{"encoder_norm": "layernorm", "encoder_depths": [3, 6, 3], "eps": 1e-08, "max_grad_norm": 0.5}
Rows from block 10 of the encoder, named by matrix and row number. Rows with one number belong to one neuron. Each number is 500 + 25 x the weight over its row's rms, rounded and kept within 0 to 999. All counts start at 0. Numbers have three digits each. After the name is the row's rms in percent of the matrix's.
# fc1: MLP up (encoder.blocks.10.mlp.fc1.weight, 768x384), inputs 0-95
# fc2: MLP down (encoder.blocks.10.mlp.fc2.weight, 384x768, transposed), outputs 0-95
fc1.88 110:474466476526486489516495524463517513504506506521554498491526473499472529492479493501465527457505512484534492498488497494515532484503485468511505496522466489530485513528478475503497519487493494518500514529465500499536507490497468516456504487454473497485531536499505441571498481528551467489
fc1.89 096:535469512477545482483497546528486453461531506536507479531538480474494548483520493512489523515517521498505505489518497499506511476491527490480516509538470523517481484533513478513514500477460530496446525524522459481481530525481520472547533487513499482464471504507491480495498499523477442506
fc1.90 104:477547493469523478506502450493417443498491515472474542505535512516506500528465526530485495527500507522532490470509493481505520500505484553487521541501493522495519584533507510491506528526492494539511487510497465530505505529489459483491537542516477532483464477543516479478510527447458510464
fc1.91 038:536509540488504492490448516495546502491509496520464505495518476479494506504504506442524536488534469507489492496526502534524550486495484524479500529460470543460512511469474475447492481490498498513521468499490408485518501475464505478460528536468500505515501474536495494467509503517474565522
fc1.92 082:502478523470525491480465472550471522527490499534502487484509455505496443529466503513547495555530497500519469530513488484473501470528480467502499530521516493492498510490521500528496535471515531567474508521491511486495498486516502543520524513505462498521481501488515528522478519487481452513
fc1.93 114:507464480526496506496485508481501492523533546498503473507507467480483538512531510522472561480481491493464473483535493507489503490484517521522488526489493484499506508494495469527547501536507498494459542458484503481460497563513516505466514475510456511483498526494481484446501519533471529470
fc1.94 115:508502518509509515497449523513499511484471491540542470467518493497521567510510488478518500473505489483497495496498497520494499436514513508497516503489501512505466495499495509557512532450514485506571514487492474472486495552469551557533513482491544517497440477529534543474494500492506451542
fc1.95 107:517538509528522479562496524499454554518523530530499526536486544529511503494480485511525527509504501510497508519477525520504495520504548504462475491503505482478515529527453453515498484468484508500477476548524494533496454490502510495559503530503501453473513510476493492487495532471516444472
fc1.96 082:505498483529534487467491498503510497509525444426494509498513530473513489518533501533452462510488543512492467510525522512528485480471505499473467522498491529525482471484519508492486479471513490527471466461499475504506489543520476488486497501494470455548491538523480492486532508481480501480
fc1.97 115:499517477500470509494436514486479470513491430456480518450479526487506527496499522476454489476463518518473493477515508466522491492486549511506509479530526505501487539514525520462493441512447492501519500508473547495513489469506530475532474492507467523500486501508539509480488531455529483506
fc1.98 106:444543483514543498477469513470479442493510525529515483495488506512504484529511502503483527569513499492520477550513486522517513515524505512506518481524468478466443511507473515486458522486468501494519477497476498438481489497497478547476502517446524512497501511464534493458482522507512479506
fc1.99 099:509518519520482511491445521506519490534480533514473448454535467483561491509475491474528497526506480491492469492472500513521517513518472518503482492530506506545569492536504487528538507501491471495507503511498464541486483466531506534547526466471524479500494528507541469513475501523483460488
fc1.100 091:454504523490497502526461454457506449516491497491516488500496532511504472514480518494546508515539490489495495525486505502446490438511482536496506539480524524497517497513478541445480519531542510472533491502517505503494491507528488460460477523503488527475456519516521507504501462515530461501
fc1.101 096:493512506546462513511453448534470499487509507523520473510477498533506497544486491499540469527516489478515523499483523517516531476493482510477457476513508512536496516535492516471493502477510474517501542469500509454509505518515522492504491472541492536545462523490523527494492479506494475521
fc1.102 088:527471556487489471487521483457482502528507495497507536542516485495532478458523505495447479436520483473477546528512520529476482487522493526520482501490500528480517435488477491481496486468544501443496471531519481468562431529516484475556474533485499516542523474501471502503495525551486532561
fc1.103 098:478496471502515532530491501494553517459501515501470501463501490538543500524456476478460519496527487479512506507490528509500472494528486533518488582489512480460476524486544512480505448506500506482531502467457439513503496496530498429522498515481515454457498462458440509496499526502479480467
fc1.104 094:491543506475532521493424527517523491508523549482545474525496508505514524540500501553449514528492548521497528477482506453485502483490511445499523475529511496502531533507514476512517499530470513540533456499477500510488511538501493499512501501530480480535486529518482520454480515467462562527
fc1.105 105:504508540472507500483505459474487524440482448479521464512476504507477593547495484507514500514460488468487516505502460498514505491529520503518498512503484447480504501504508538512467486507493460470499475476511494484490495495499535521479482534491505494568493482529503510505503479513437496472
fc1.106 088:506504500508504477521503529472486511492527530520516485477517494584506509437478511540495557541518509522508489477508478491503512481479502496541548508501479499466499514460504492527448515519504500475537484442488528502488494501479513516543481504490508515515492501524476525513484466521479474443
fc1.107 082:509489518515521494476487513458476537500490497475481472497481480477510460493520515463501484490545524463481525493519501492438523460524508497480515494506506536462530473518536463542494485506477494496456496537515502467476507480557492544509475507549524518529483523472468508479487496501490470558
fc1.108 114:504539521480499499474504461557554488453507554487524510475483481495518544507479518493549514503500521524518490478457479507498521478533497490512499447472511499521478483479467480478495541495492489455509523474530487499517522484489498509464523528494488545503492565477528532502519511514517495525
fc1.109 107:515497485503512505511526526529478480471489503522511515503467516473508496524503517501532486539514498499500509518495527482486491490503522435478529495487486506524509458485488517481496462507462514487465525497536485544537485433520521500465464479482497495533477499488493514464476523506530480484
fc1.110 103:466485514530537521529550457511481516476507472467522490498500511477441432477516494548461539540504522526504487499520538519554495521475478475516484534514536537507521498489529471539530527522479460494454476477462488504487485468530527493497470520493499539473495496518493532474484506498505507534
fc1.111 111:528529464526539487451450510524515480505534519508499459542532507473523548511503484472486498464497498463542493541479478502500509523494507475519465512504480486497488468506514508481505542492462477554520466477476475482451545502462485494540508493499501482537526523461465483479513498505495503471
fc1.112 133:460526467536500495524497517527543463534487501489472520498534492482476484485496504467501475509524479489469507514514510527475531501541493464505461489496471509504490517508492509521462532540518510509520490503484491498488501475503525517453487534463530506485482476525488498491494519535520450516
fc1.113 097:472525483485477518503542507487497469520496484513514515494514550471477543542508458459513512531526460495509509497478521507496462550527508478466499494474490506521526513504512518481467544515543515483511500447484476537538507466478466472486531475516498481503509530538466469523479499462518492543
fc1.114 102:500487491522496503511509498492515485490463453486519516534497491520481461498504516483490547500528512513520505532472528522458524567451487494474504484488499485471502537498488440506466520487500526487503533499487464496540487510512468535486479502516510525505472537506481496562527512531502524506
fc1.115 096:528506488468482493484484526479556513491492550501536448512490476509490475519520546556485479476528468520466507494494475487550514500464519461503485487494480478495512535485485511493508477505483481521490456470492497500527526506462528493512527518503530478496508525499456497485471516506459547520
fc1.116 101:500510494539466509473532503462517472464495565531507518492534496467514525468471523482502513501444510575508522560521508542505508485480496476461492474469517486511483480531521485513515502499487552520427544469545493466512512531501511532483510512529481523496509525506519548489536492501526479518
fc1.117 137:474464498519493496483473509506527466495527488447451480494498499519539494538450493476472532457497516502489523514522513518503543523497519488464484444497494510503463516507467500494451558503552495479508470517522472500496484469517510507470492526436511491488523481463525496506500533491465497495
fc1.118 122:502460561515479524501486496511514523518450518469462501491525511512473488485512455519492450489514497484509506475461494501532507479501507477492509536472534515482503514459494474494548521492518479490523508453459516506535458480511528483459524516490521420530514497537515503482493508529492516500
fc1.119 080:476520529480525481508523492485535504508520524531464468496500474495475547458508496512470499465496481521513489488526526492465550501506493468434435473453488462485503494473512490521512531508495482485472478473510479462464470480425491528477478508488538517513475514484500498480475493455492509464
fc1.120 057:483491511492531485497473491502508479485497469498514517471509504461446472536477500516454487513462501500504522513504503508453485526485537493516499521511556528522486461476517466528471512527483472461502504502510482500547467463535483505492500504508533543501535509490510566456514533476498518495
fc2.88 104:549464552509483552505521522489513510493484445493497505500496516485487497533473489514503496524526513514494484482504496505524502514446492557511511540487472496491501442469484536512496507563467509506486521495503512520507507507521513499504475469504525455534477462461545527455517467481483538498
fc2.89 093:504498481513485497501476532466501513501496501497520495527522476507515514514507473480549519461519491481501481522485498495491484529530485518493506458538503506459487478482518454502489539495502538457500476497488524528502540488521466499506542528456470529553519490508480530492448524505482459502
fc2.90 107:496464499498498519494549491482528519494516509498497489472489493482473543502484523484506537479517514495472491498462490471486476491491489463517511522512478495522501469502543493502528523490489510473507518532523498541501458468500496513490412495483527537556549452498523544487511497484507425515
fc2.91 033:487478516538474495508503507445543506454552489485480533499492514561515512484494482482504497461486494552519496501508510546481526557491489518436526485497506524481520524469473505516492498495508504468482492405468543449483485496501510473488531493438528512469491537489490489496473479506469496478
fc2.92 098:486493491500543509509523519443503487506521506488493494509504496490505549481525537486497519517503480487509471462528485500515503521456473513511524517549554503502520539534487488504530483502473486507461432476530477501496498479495501548515500498498534494441514512492468511480509544528510487517
fc2.93 111:534468518495476503507514517503526523494481519485508560505521497480520507505490500480491467479512513501493523513485557520547543501521488420481512466485466492555475519485525506438500472482518523486483492503511524520496503493502472538520534475481532458504521511517516497471469495521472529487
fc2.94 111:553510489506486510512438497466509535491511456492501514526502494490542518483494503487476499509478523500486475503509485494457502527496509515520460497433445494477525527510491528504479505509510492516463528478474491522491494522530520465490536508535510499498511466509470515519519525496502531505
fc2.95 100:542470468466501464479525507479492501524471491503512463493492506546483483497489526478532523472495462520495512485480482465508489513519472499478456534485512488494487495485529536526509484503522509516469509471449537486473517534524527541496480469464506493514499500519487492547522505497528579538
fc2.96 084:523447520505513454471497505499497519498511515500480466524479491457495483517482497443533492504508479501468483527490469512491474476528496468538523477488534499515484484501503536488462460516501474498523540518514486503500524521514482513471506504495478527529483483503482511472510478523454488521
fc2.97 106:524491483501466515525461494535527518513524490542513542488488484525492483532478460504497481500486470499504472507484452530502528535495481489432505480490516505484526503510509479482507525511499540508464498535515473510504482495478515465545516532505523522490507502493480494510471482505497468529
fc2.98 098:524491526529422530523486485491498507509508499478507459511492495509495483447494453511505506473505486490508467465524533508553499489479475478503479487482491512486488503529466488514500484546489511491444496492519501548498493481512491458483465502490538477490496494505506525501507523512450481497
fc2.99 097:490500516504474490507490501493524482497532536507465516470479525500499547506542501521518545532429493491502501540525510492469508505477482499469507554459526495484518494459497583522493498507527508548513486523520498518503516509503498509544512490538487502437528503508502533530536480480499459534
fc2.100 112:515508499495505504484513487493506480504516530492452488456500524547509484490496495502514494490520484452506517533523509481507546486499489520491546519515497561467471484487511503538507493507504457545524506493518522526495545528518495539499541506538499516528502489462530504473491545487483472502
fc2.101 097:513498477531496513503527502482516513527472498492449480504499532443514547502515491486481504501502485503461505441506504495495478511505495541519505550507507512485504479518477464444516515465483513489495495550517520498519494508495539540539494470491511545558519503481472493485502484509486500501
fc2.102 098:505493503506537452467477515522489478519509526527534497449487538478476473516517492475495532503457537505509495501549497473454494493480504541498486481521537504483520474499495538490477490481502530519509474496542491506522525502514489483525496540520502474536507479485507500511512471485493506470
fc2.103 099:488542515507546471516466487520450455479473511500525522526497534525517539472495521512488543484481503495532502547501489523468515566518511511481532490513499508485474465527506472492482496523500494511517557504470539484498530502520500505512442492455474511493444508492516525476527531483499473499
fc2.104 107:517512490505512555486527468529482475491493507557493568485501495517539532498539528508492510519501467472528518482487484511489578494489512474478487466504435525471483461464495502491494500515469528514510518531541547510485497500526497499507464506470465508471502484496504488540478521461520514533
fc2.105 107:489547534501488501500559521490498493527513520511463522485497484470460466494512557499438495505484495481528520512507513481518454488461506436482487533524463502544461500511481507518528515500510540487472516528532535513501462486471469491533458493477466491496511511449479541514486485498455506492
fc2.106 089:509490546492482509511502522530506494496496535510500479522450475476491511466468507489467472490481536494527496503539480493499476505541484518506528502510554521486510511515514426488483527509483482474506475494529510486478496474505500532518479505490511541492530482532483526517508482516494554485
fc2.107 087:483500481490490513492533487529545518479475550517495458507489523539492468490499484551476505492478528520481472458513476503551463507511529558552500494477458438492493485490495491548531468473491522467504529500470492458516480479512467451499499464498500541518526483487494480517475490499494461503
fc2.108 105:493548492501492455508512505496476519501482458522493448485480500512481466497531497515475513539498469532501452482506545539496475569484492507481519545511511488513470520505519488486496476487485468517498497541466498510479497508478505515481495537502488492525525501479479467508521520495508541483
fc2.109 103:523475495513480552495503454503477489460572503510484499503499523488536518565491472499452485500514473498533452492534487518488531497493505494550506525495501533533490551534497492534522530486501488554528493517503515493500515491500504493501508544507438450496490538529491471527503515501537525497
fc2.110 098:497543476490538497491457532517524480504522496480501463518472480526504453484501474500528501485493494547459509514509495478513548478479537536524514502493536505489470476431502540492512507505522508515499516483490477489477525488511465483489523501505495489519517491448512504515511507496510477535
fc2.111 099:481475474465516474490504499494556490493453552465527509472470525540481570479455533503486525510485497485533473488534460495482522534520499492543489530500471510494487532492489489536468467471524494534508545546497492504519510509476488509540480469490501481466497492508510517524456535478513464513
fc2.112 112:473508519490502498482510529500504484497453467450479530497491472504557521514526523482474518475481517464450503531520501466482461484528516441525510493461512519493490454492468505472479508488501492472514517528468516527498450480476543467503455460508554548480491466474532501524451501499468453526
fc2.113 096:515527499496546469476454545505481542519464473505521499455485486518515527512525524493518500493459476517519490533511501495469497490552506496532509526540515486538535413487515504512497524501518500476479534506450531511511493537497495475503499482486512541494475483486516527506489506542450477489
fc2.114 097:520499486542474546492544511487509458492510504503484508546495527477520507536500458509544470463478496476478532506526484496517469429486465479504528501444488537514521496509523510514459498499521473543447489532470486481498504477502467468516470520476508463480500521503460524501510556488522466506
fc2.115 115:517471476514481524493497482499474470486456494490485463473475476509497556512533484468477506522499510487508470476496491477526553525526509542550482462521463490504507461495464526538507502486512485511495564524496504455488477494484524483503507483515518475473478485532523479464505506488434443550
fc2.116 107:507468496487479488470496534484484546504517497485510462476506504490485459505509461414491525503500481469500479471498504474479467493490544544522484518517524506538486517493481486499500487489510491495557513531509499488497502471478504491521484470482546485512540526468505525469518522501535567483
fc2.117 108:521549547544484476500493486524490519506437486479473500518472465498479458493510498509460496540477534520503528489474529559526474496530505466471509511493480507492535462504498530530489487520493511497482487484482514520478499497558488502448540488448433531528503475532518486512515458491464549493
fc2.118 101:495515540497506486471547483469461503496518460499471481540465470480485545545470500505536479507480492497447518484501511506493547476529475485515479493509470533511466514484504460490480519495490552517458527509500510489504517519510515474501539515499458493470533499484521475514458504481451510492
fc2.119 083:465470490494531516511501493515538492536490508444523536457485496524492460526519498504524494535492492514476528510455493515499500457481493522480498555485462463521548481510493509515526533509498520507492499517493513531511508464529505471496519480467496528531473516470495496513500509475503511506
fc2.120 051:499440510493517519523488524423503481481483469505502551508481503515518479498490470505503466473468482509485541475530509458544517562538468488537483464496482489501531488482513547506485490517521499524481501515495499467500531503536473519492454449470476491493509518489494515489542498528530503528